Rows from expert 2 of block 7 of the image encoder, named by matrix and row number. Rows with one number belong to one neuron. Each number is 128 + 32 x the weight over the matrix's rms, rounded and kept within 0 to 255. All counts start at 0. Numbers have three digits each.
# up: expert up (encoder.blocks.7.mlp.up, 16x192x192), inputs 0-95
# down: expert down (encoder.blocks.7.mlp.down, 16x192x192, transposed), outputs 0-95
up.109:155095128188085081079155132132104102103120120149107051154169167127104163131064106168084174150066108114141183189188126195183123085182111178161186103067093127077165171134112100127073117138118138155113116184074089112136125091169149129152137183133101151136096097128094163122132108061183145140
down.109:147102184139115081108159128092155068154119100125151168068098121143164071140088194112076122130077129152123110132140133101148151220130147148130151128140132155091092100128135141106116156104158161159102180139148098091140091187149116091098115138164108137068110183148127157106119109170138084125
up.110:120176074121108156123104130074131129127145103106151138118068150120172039131126131071141105185092195151162085113137125161093086148120100136134168182177187106147080111133094102141124138136144132136161074110190111083152120154101161143142081100141151113184149083106119171132096114120118088141
down.110:089169178076112125137152189149129079147100122054132094146145137090126165163095150128115246172129111096143091177123074140128173137114141165122098080123159121149143117121096155069167106057079088145114149118136049139084174183108123137123118112111139133141188108130112127102110150134149195173
up.111:119161141118117082124058074131158064113081155147109118067166101132125170099140122109102157097130163113124144130151064146150137110109127086042145092130127116066129082131084086108126080078062162125144143147132141147204199100105096115133162126157080111140140080152150163117085138131130156121
down.111:107084122117091145094063137101072156153165155082069154129140166124108158181101119149105126078183122151159142167128109167150127137149128108165186109087152145126154130145126140093074114082112161104183150121095131111054135168144155077112119147142158130193107101053158109097143131159121093134
up.112:111106093097097148106096148160161079113153127106173144135101153117127123069161091106109165142165163163136122138114138116103106124097096168161096146114136113172157079166110122146087091177144174129164149151170138136101121142213144075128085140126113132087071075154131156057095127134108169147
down.112:188064129106087143147158161133081054139131181136113139064081139107115093129142140180121143183152123087132111101127176140168130144044164147132085189115108119173177123130176137132135093149120156162160138157090159174115157106112085154128121146132113130079123094084154140124141098130114123125
up.113:129131143133177173134117124165083110088107080128159121093155136112122213119151095125138175115127144110050096095154154143112146129157150169144076149116088134124099105133086077047107169118137099125139187149133109136142116150121141142017099175102157157165131096116129095117126109159141203110
down.113:142060064096190148111098140077124059146141052165119165108191114134102147152110123162161128100151082097111116123049161111117132131137171077212138128128143155107102147178158153121134135135139225087150199074145141152120129122123075131121137135129097158130137152120113164128112113103111153089
up.114:116129096124179184105172135114141105176147159092158090093149167060101102089106134093159106110163140098163124154144099132142116100138180181147106107145115087075153090100130144104109080135091121120065133095189087112064193085158168153141143152157161122192107138141129162160151125124156112143
down.114:155120111145145113128118102124167057184187114064151136131161158139178160089063169144179161086191185133139138199111119160125112125190099163068145115069169115125150120146159132129142137122148092155116199150063142081092130151163118130078124124137083121150090109114115186111124117140110144112
up.115:108074118105127122136128109103154141062105151092185159142099069138147157113161121164108118108114203077150138144099109131097161110122151199130135122098137128125117109155179070165085116145130114103112101115120112194152129108100101118151174116190083105140117133097151111114159105120139121151
down.115:110177142166132148053107125156148103147109148090118176153095081149118152120121114121116143106183092118144104103123144130144137075154122155151078146113131125148178073099083112098213135099153132117166127112157091144085062054128138105149186074107159137166100166066151145149090129142145095136
up.116:152058145076094114139184170138107142129114099122134174118131114171124131146125152158096124082170150148134096090192125169129191133101169116158144106150131157163105154103117137123150080131129110096113144126130125119116129107160114139172137151122077108111153165110127124135058117101132113091
down.116:129132100136153154129085115190119122154135109093159081124081156098181137139112177122123134158106084170099108107165141077102130106126159150127149149140108082115148133107136178100088123178183134126056128110085002139132074117148082180095141140135130140105087118157139107137128127135137087100
up.117:143179117167152139162127154091113116144102146143115160084093140090145169119126122114073134125140121103144124129131115197208171175157100153119144138102165087172151090104153175099169156085104173091153140101117138055166132147091147113157079105070135154095076141134089105105156056127150076115
down.117:135095192089145151145169103201107186100142087103142179101146156112172107126147107170101060138112119095169108118124132219124115128133138107129105118159112136109110089179080158091157098187149162113165125101204129142091158138118084131123134182123119135110132099072123097150146153083109091118
up.118:149108115161078144106083071133177130202178147088167061081077141109162122128130104140106094134122125149133112152112206148115134074117096172163118139090123168126162134145099099166086120053134082179162141093156131063100152132113128128115154050119129170096095148087135134102132170134131166113
down.118:145133085111110145129078170153120132158165145148125141171088113136106134088138117115134113177130075093096141180135201148141168110126000097139108150093116138184130166108080092117156204091075147124137188110118153122116112167141121115157164091117098074121157098118103124131078162143184089110
up.119:117166156159167127101098065097166105144103120123146113080090122123098137044128122105104111142095150060142168154121136099134094130119128114121074086147116177104115123104097105107098100091167175080086063103193156123083110091139114137130138112172153167059098135054132138128112139115126139180
down.119:154121113143116123113073099120107074150120113104126134142126079164152077138150143118102138132187162093142154036131133171124134144155101167113069131149170158104101164172120162094091179065137107089102149118102149120152132115138150139159111114132154164180147112123078139121133146132120116066
up.120:177127117116097190121090151110111120125119111112099076135139093186110146162112129049071093096161202171080143126154182076107117112150179202152147123080140167105124100152118123043157054084152167127177115107188129152094154105092109107139123144166171149121128114101119127132116147122121127163
down.120:103103093117132121100111114126072076191134078068145097191086190142135111075104122163088145180063098124145146141161119105156169159120125063161183132119107154138159095108121117102110029086089122073110179136134091097108067200085132221054154127132098106138154122140112110127127139149103058095
up.121:098099139106136120146134145117123170159168144145118165125127119132157144128137155121138119109140145128127116134123129152110119154130144132101137123130153158108146157198153137124151131115130153141152149133111150130154115164104142094124152079147130172150123160128076125132144133132127149135
down.121:119121168135124100148131149122130122139136124140160149097163095139120078127117140139133093129137085125132125116102149102133122165145150123140117083150100157103134113110102138130129139107133081148100089164127121138117138132110133094130119149150140135151138107122105111109139134133129135139
up.122:118151121145117165157109163150109098128122104137098138166157129121129123148143137168113123163214189133118102153153127071148172105122082142071111119140126101158072140127095108120110182136091148092129097072182151089118153114139153116086142173109077085102067128103134051155125100148133034108
down.122:113144134133142155098139085198150125041195141113151084126176101095195062187146120134179083119075134140084144177137077135165168120124117121135121127157101092144176112128145127106143109068092119129159142199169110098076102098136075126156160129126114192147123053213143117097097122132148181114
up.123:157189120191122163109194130163118141085205089080176153134150163114122160145179157072136123089114127105097106083128188176171083097090079125123121087044135195101147123158138093129154062153141169110144139159116166106141089107169209119117097167121162090137135141128191164101126058122141151120
down.123:166106115104131178093113103175061115091120150188150081129123157177086131123129143191153134141089172112052089175133112195143093122104142105117061142161147160136160096157066108178093133098147097136029112149162135051142153128137119137081097148136119104150199117083066097132097130153123123101
up.124:125149091119143125150088138133177131090098107177124157159154078205138113148171187121144063108122103135142153096142166180165125099071196157206125123173095144168143148065084136121168094083131111152139144095092128146138172132116175131189168085167118113128116096120098194164135109122144161113
down.124:145129144175091155137105167125164124125085124145075121194114144154141100088104153204165170112099107065102108187144203126160154060057153115090194115183177111185109127115164135116129104108153131147107098110171119140084114163148177106063123166138120106126122137169136131133080081066149144105
up.125:150130206102117089125139090152187122168089103134165193149167126138099090103124173100148093161063146108167138149156119133113222128128133117151173151105141114131088122101138171110112124149171107165138140147099121186072205079098111109135147128147102136154119127163081117155077121127149096153
down.125:137132160171141094137142099141211133161088121141119081126119115152178082131078124138146124081149144139137121111127135101142118113110132119110133128097074137131094147150129176165181096144122100176187096143149062109147211083124107154147096111174161161134160150128142120131110139100111152167
up.126:100183158123145154155114106120116134142116096117147126127122132160135189165181085152087101188077093119126150129120173139097112063094121123149156123155130137176096087153176179205095098153151090071108161105075053165073107157132125149092104111135109101110104137102132123127134080162180136141
down.126:123136103105115157119087173110133112084099112138149069113046059150131116090135162186114070164149151099097126124127100141065100136145073172103137138123085154112151134155104119128110137124165165127126086114157172152126137057146146112117175131137188094104110146111117165143103134093115129125
up.127:131144106075173136103171107157123086093160212103157133138167102171122124171103174093128068090081132078086076128078147194178103114129118103155122139086152135101143131112144145112079105107115135127120084134120185186191175183170174122100136136157197147184125128119104147191090068124147156089
down.127:073111132082151081140133102085170147137166165113164107150172109096103060133149095148121158156148049126139112116125157135161157079134080148100107167134214090186157110176140121203103129038151113082115071203132171177173126141122143084104140108148118172087146116113179170087125108089102186134
up.128:152119133127144139129164157111128099100092140098076125140138150183061123113150115142147199106147149113116164115142127121127128136097146165116131192118076157137122098140137149065124150131106134122144175074127112157165138095145104136125154087144131107139137126060104111150181087138172152123
down.128:088119112132183123144169136122052118105122108080150122096112162156151144124118125091154108116112160157171159126133084161137169122123127143091113132104166123124177103174106135119165109108163125156159101099134147123055132129180094137120100128109130231113092120113156163092113166193155073116
up.129:222154128197134123104181101122133176118074100158137138080085153091119157113135138187068123149148148102092136135074149155197089174137140119186082140146119122116106142158163113096150109114153144047108163091114079133174166130074126166135176133141142133061145145129086124126078140135166172187
down.129:116064117114100145159110071154158149150154103114130173112098103127102116051147102114134110087089104132107121123098109139157141149138112142112080080190144153209133112079091143102072065174185010048130138098128192089161131156092178113162235141160078166074161131179203140190105116185082091180
up.130:083071134076139139181141118122127115140108111100110103121133114137083152093139109150116142137127185082110128147122119163117157108170152121132124143113113169149118135124158140113114147139102138138134120139085101146130179081162148132101117133102120135074104170142097156157153132141205126151
down.130:121111098082195132171093151162138128167110144119158131155132072119118097140107069140111174148148152155119080088174099132123111128137127163120138148156099094130135123138123142121107120117117146125112133113124168121155131126141104149094116155107179121081151106102084135134093136112109097069
up.131:122104102124122110077164168148157092090111107104175169141118163111114081095227086129176143143177177119145121072162123062153054186105146118054094128096170125116157099120116083122102120118117175118147158111117200129065042100123142101119110163106136141111109115144092167074095165178077134179
down.131:150075165179139095085134191087125109126107093208103133082093174083167108165130100105067134094154093145150141167133139118194160149113117134075118106135165199128167178113043113173147163111111144083131086129138165101124102122072075140144176061152092126113152125138101210098117123184136111094
up.132:200156153111098063111138011127114172091160130106100124151106142090166159154121126157129113100131112156087127126107140106102091135102091111135129128112139130110121093157176090109084125084143129106172055122135146108130141129145153145116167152158132163126095149146162137142171124123120133167
down.132:134093166100127165152147171078128137106106131142127144164169152076022151146139154108103113021079101153137107144096075182166130125106105117169100160142104140164145128162063143152121134114115131115094175076108115105182110132151138132168150080127109095111074142159155080185106094146110207146
up.133:160109069154125104173129123212098093190106161089125129126130112134097110125198143134136166115193166102125073132108123118115191147119139098124152132109123112105106057187146102143156147153171074153128137111133103139116146068116090135140202121120100115151146057204159126171181140160111121163
down.133:093173136141176126133174131161108126099100141115132150155160197116109157108120102105093170061116086108109157139132132099081143144096128076109105140171134131138113093155097084142124152105084061098122127146121121084097176132108102091156136114134091133091177118153150134110112111172128153097
up.134:029144126113083165123087077191132074078101159065144093145115127082116125102097096111133142104178075076169184118106079162081121164143113105115122090050179151174124099141123101140142098159167165118109115079166088108154177101097088178114088130198092142076110094073121115182119140111106117065
down.134:126114134135094111101096109113121065146124074142168129117100117119164081143182131125090108103171070143149111172153122179132073108116096106128092175172099137133142168140146129133104119122107118150154069136081149072092123177143113112133137138128106096139162162150121225158114094143128084152
up.135:132125089122100134146125147131193170139106158097134190095121156186175148155138111145122115109071117097100170143136088095115195110136097119076063110078115127159180066142122192122149083168115184090117161104133113140088120125136135106118174109116118086121169103160131085158127187110136119117
down.135:110115103118115132154102155157168145121101168116130166155099110099146146162127115136140124153178153114129140129125171153129154142080166162132116145130094094195150156219199078114103126116134157124108078172139138110109135145111130168163109101122144128129136170109139072135189068118110114130
up.136:148106081136124088114130118189084133098181122094150088169136091120134133116165110169154090135131094119101179164095141172094124124137106094162105126114154153168117084088071148127133096156111155131117137119144146112181179169109108134085173090131127143122126155155153179140117154106115097098
down.136:128124151121114079126099155094111187125127108135144117134100102147117163121101092131065125092198067106147155178069120176057156196124136091124086139164134104141128111100096065115130099094062132130201086104087123145183113144175175093190102097129104112129112173120153114076128129097121095158
up.137:101147070112105155170074155081129132115120104124130113145059134110127132134170069102112121171095123152096173126157140145090131115162151129137176240093133086088097136144145104069158083126170130136104108094149194095107134098094131083168206110154031048132147134148167164119134127102136128114
down.137:120188114183155117112105163108157076092093131189119182089146132102056118129103099163123230131076104104195201117135153144143118120105106081122092133150088122198111080189117141121135183172098135141119140181127087037066130169118136095112104162114138100121083093109069140115126193175164131101
up.138:129159110159083146122160105160104164133073097109152105105188149135153110131152198156082096099142144094150145235103183075130143103133122193168139129142163149101120114078111084143136164124137121145197138170083109153117197092123121148125129177170190100142163135165176081111094099090118143163
down.138:170163153107166117143139145076111104165114178159148135152153170157070071171123128105131170074117188067130074156171135107100071161096185078168172124200113162165065123145136138038135138113123133155080105129079136096128127185117149107146101097093097132065171142166088092106141105158109132067
up.139:201085075139076129115151044120102107106130146109088161142168124087145179145165145095148193132137213124084098156148115095163122203171211121215132110089134087094107163074153174136161129130139162108147147124104103131100167195140115071175136164128097162154088070157107133120223222194077114130
down.139:139182101097072128142072147114113069163121176142157138121059114129067158168194110085068166084102152128125129079096135135079139137135196031119216146170123179099088123090135163161100157144171081123156202090042129105134122139117091106108097077170177163075138089173075164133107117161124161111
up.140:148118139182146178121119129118077134119129165139106137169118110136172089186093058113164107165095079104109139144140113189082199102094097116099102064153129154108104141207129112189068120079096155182120180097038082173119087099068126092109191074195143156187145109149066164139108118109121156156
down.140:144156163119084098141080143102182222120075162114178140044159111107141082169080099197045217132170083098153184177130186083124148091164221112133133121140106141203115133144036088169134142066139077139149079198182111071119146066120167111103076151106113124092129142136139138115151144078172087137
up.141:080129104178055104133091128163107143112138166115159112112091070143104126137111154183112128168098162117153099141132086139134162167150115113165117153115105146140140144135112127107089060144147115081160099114124076106122147114138132168175194125110064106177135162205139088103128124143160166166
down.141:166171138101185170097156147118145118105146148091156145098109146127110052111093072102152198109148129134193130132189114106180117130144153119091119126139099095106099110153132156161088152174112106153085156130159175127155126142126114172141097120126110138076128108117155125113097164136127152107